{
  "model": "audio frame classifier",
  "hop_length": 160,
  "output_stride": 4,
  "head_dim": 16,
  "qk_norm": false,
  "parallel_block": false,
  "beta2": 0.95,
  "epochs": 98.8,
  "adamw_weight_decay_other_params": 0.05
}
Rows from block 13 of a small audio frame classifier, named by matrix and row number. Rows with one number belong to one neuron. Each number is 128 + 24 x the weight over its row's rms, rounded and kept within 0 to 255. All counts start at 0.
Before each neuron's rows are labels from the 100 clips, of 14848, where the neuron reaches its highest value: "peak on" is the class under the peak. Only what is clearly more common there than usual is listed. The data: melodies that start on their tonic, played by one synthesised instrument. In brackets: how many of the 100, against the usual share in percent.
# fc1: MLP up (model.blocks.13.mlp.fc1.weight, 768x192), inputs 128-191
# fc2: MLP down (model.blocks.13.mlp.fc2.weight, 192x768, transposed), outputs 128-191

peak on: G#2 (59 vs 0.6); G#3 (31 vs 1.4)
fc1.553 [109 129 146 121 130 128 106 116 137  73 100 121 162 135 133 100 105 159 125 157 144 136 154 145 121 127 109 121 102 116 103 150 100 180  85 125 133 114 136 122 150 137 137 164 130 155 149 122 157 122 115 121 119 130 140 163 151  91 112 114 164 167 147 105]
fc2.553 [128 166 137 142  98 108 117 129 132 128 102 130 139 109 105 118 104 145 128  95 136 123 140  97 152 114 109  91 118 105 115 125 134 130 116 117 110 137 139  84 158 134 106 112 120 134  71 113 127  95 166 117 150 129 165  96 103 109 127 151 101 152 107 173]

peak on: G#2 (27 vs 0.6)
fc1.314 [162 139 136 128 122 172  88 147 116 102  91 118 153 151 152 146 133 143 159 129 110 114 112 182 113 134  63 135 113 112 133 139 127 137  70 121 156 115 130 149 143  98  98 170 130  99 135 118 112 139 117 118 120 135 131  99  99 143 130 115 112 158 118 123]
fc2.314 [110 144 154 145  92  89 118 137  96 130 157 127 159 147  81  98  89 132  98 103 159 125 136 113 156 165  71 123 112 102  97 172 139 129  85 120 137 111 165 111 162 136 135 101 151 157 119  95 155 103 182 122 165 134 178 129 134 153 110 116 136 148 141 162]

peak on: C4 (37 vs 1.6)
fc1.340 [156 143 123 102 144 111 158 129 111 145 133 130 101 164 119  83 115 157 152 117 112 140 107  98 136 135 163 119 155 135 134  92 149 113 104 146 119 120 141 123 151 168  99 165 103 129 151 140 138  87 153 144 148 123 141 117 167 110 156 118 105 152 121 149]
fc2.340 [120 100 157 130 137 116 127 105 169 130 111 163 107 126  88  96 112 108 125 138 128 135 158 151  92 119 101  82 137 135 109 102 146  97 144 127 143 174 117 140 110 141 122 134 131 103 140 133 109  89  94 127 117  99  96 130 126 138 152 152 143 121  98 113]

peak on: F2 (75 vs 0.4)
fc1.689 [122 158  98  99 132 128 109 111 130 136 132  95  80 125 123 140  98  61 137 162  76 116 134 118 111 132 150 106 131 162 130 164 113  85 107 122  83 145  89 117 149 159 169 144 127 106 138 141 147 131 179 112 156 119  92 129 125  96 133 116 128 122  88  76]
fc2.689 [139 139 105 155 176 132 105 159 132 151 133 144 140 120  74 151 164 117 167 126 140 126 117 102 115 123 111 106 132 105 138 141 175 123  81 151 138 143 141 119 129 100 119 128 142 136 144 143 124 109 154  98 153 140 117 201 124 174 114 148  67  89 115 130]

peak on: G#2 (86 vs 0.6)
fc1.80 [ 99 149 145  88 141 158 100 162 161 121 129 105 136 144 131 106 101 146 152 150 121  91 159 129 171 148 138  88 134 173 145 105 120 127 126  84 173 154 143  97 127 131 142 159 171 118 172 146 158 103 123 182 164 132 142 112  82 109  89 116 130 127 136 116]
fc2.80 [133 109 160 167 142 130  90 127 128 122 114 142  99 129 110 149  72 120 131 134 130 146 148 149  97  83 140 123 148 123 107 166 108 146 108 129 136 127 137 114 145 132 116 120  95 140 107 117 127 142 159 131 124  81 179 125 120 130 115 132 144 116 122 128]

peak on: C4 (44 vs 1.6)
fc1.416 [118 112 107 102 160 132  98  96 172 103 109 101 136 165 130 123 128 123 161 124 131 148 121 151 143 130 144  77 126 150  99 155 108 123 124 125 155 144  97 154 144 123 140 152 123  98  95 120  70  94 142 113 103 112  97 135  59 112 164 119 129 157 130 151]
fc2.416 [154 105 145 129 120 176 110 156  92 123 132 117 134 120 148 123 136 115 174 105 116 121 110 108 126 157 117 144 172 102 107 178 131 108 127  95 128 123 120  97 192 151 147 159 129 135  99 120 134 127 109 144 123 158 103 138 101 151 109 140 105 137 135 185]

peak on: C4 (95 vs 1.6)
fc1.476 [ 94 127 142 105 111  84 131 113 116 115 139  74 151 139 122  78 112 170 140 111 134 116 138 109 171 146 169 132 111 111 115 136 116 124 179 162 130 106 151 115 105 144 117 140 161 118 117 121 135 153 175 137 149 118 130 124  99 142  93 142 100 148 113  81]
fc2.476 [126 136 148 136 151 158 130 135 176  84  72 170 168 124 136  88 154 115 147 158 137 178 109 136  57 103 107 110 147 121 124 149 126 151 117 113 155 140 104 118 134 136 184 154 141 124 127 161 143 131 114 134  84 129 113 149 124 128 155 130 142 114  83 187]

peak on: F2 (95 vs 0.4)
fc1.174 [145 133 106 132 131 123 165 102  91  99 117  80 138 122 120 113  88  93 143 156  87 124 128 139 105 142 126 125 164 129 121 158 127 119  97 110  79 138 136 148 164 131 148 122 134 172 144 160 128  84 157 130 125 118  96 106 107 111 124  96 108  97 138 119]
fc2.174 [150 121 111 119 130 123  78 178 130 132  94 141 120 125  84 129 156 126 162 113 127 128 129  97 118 125 101  85 119  68  99 138 136 137  66 136 141 133 161 112 106 136 119  97 143 128 137 134 114  88 129 143 112 129 118 158 154 191 128 111  76  81  98 132]

peak on: C4 (41 vs 1.6); A#5 (25 vs 1)
fc1.597 [150 143 158 141 116 150 149 104 122 147 109 112  96 151 119 101 113 107 155 159 146 147 113 110  80  92  91 150 116 140  90 169 113 107 134 129  87 138 161 168 123 169 150 139 130 140 148 119 151  83 116 109 183 128 137 131 126 142 121 130 180 126 123 137]
fc2.597 [125 123 100 121  91 199 150 139 159 157 137 142 114  70 139 127 150 106 158 129 139 129 101 153 115 147 130 142 159 100  94 123 115 121  87 121 121 126 123 109 135  96  93  88 150 176 107 103 122 156 101 184 142 155 132 139 166 162 125 106 104 145 133 166]

peak on: G#2 (37 vs 0.6)
fc1.583 [133 126 122 135 163 115  88 107 111 133 144 141 160  82 132 128 123 152 132 137 103 128 124 126 128 132 116 133 133 109  84  82 127 133 118 105 154 128 133 100 108 106 146 146 144 126 129 117 148 103 170 117 161 137 121 113 127 110 104 150 121 148 145  95]
fc2.583 [142 188 123 134 135  97 122 117 125 134 108 135 144 154 100  92 110  87 137 178 150 109 142 135  81 130 141  92 159 142 143 177 108 140 115 120 140 124 145 118 130 162 117  97 147  85 115 107 131 141 117 155 129 102 182 141 102 115  91 147 106 156 137 121]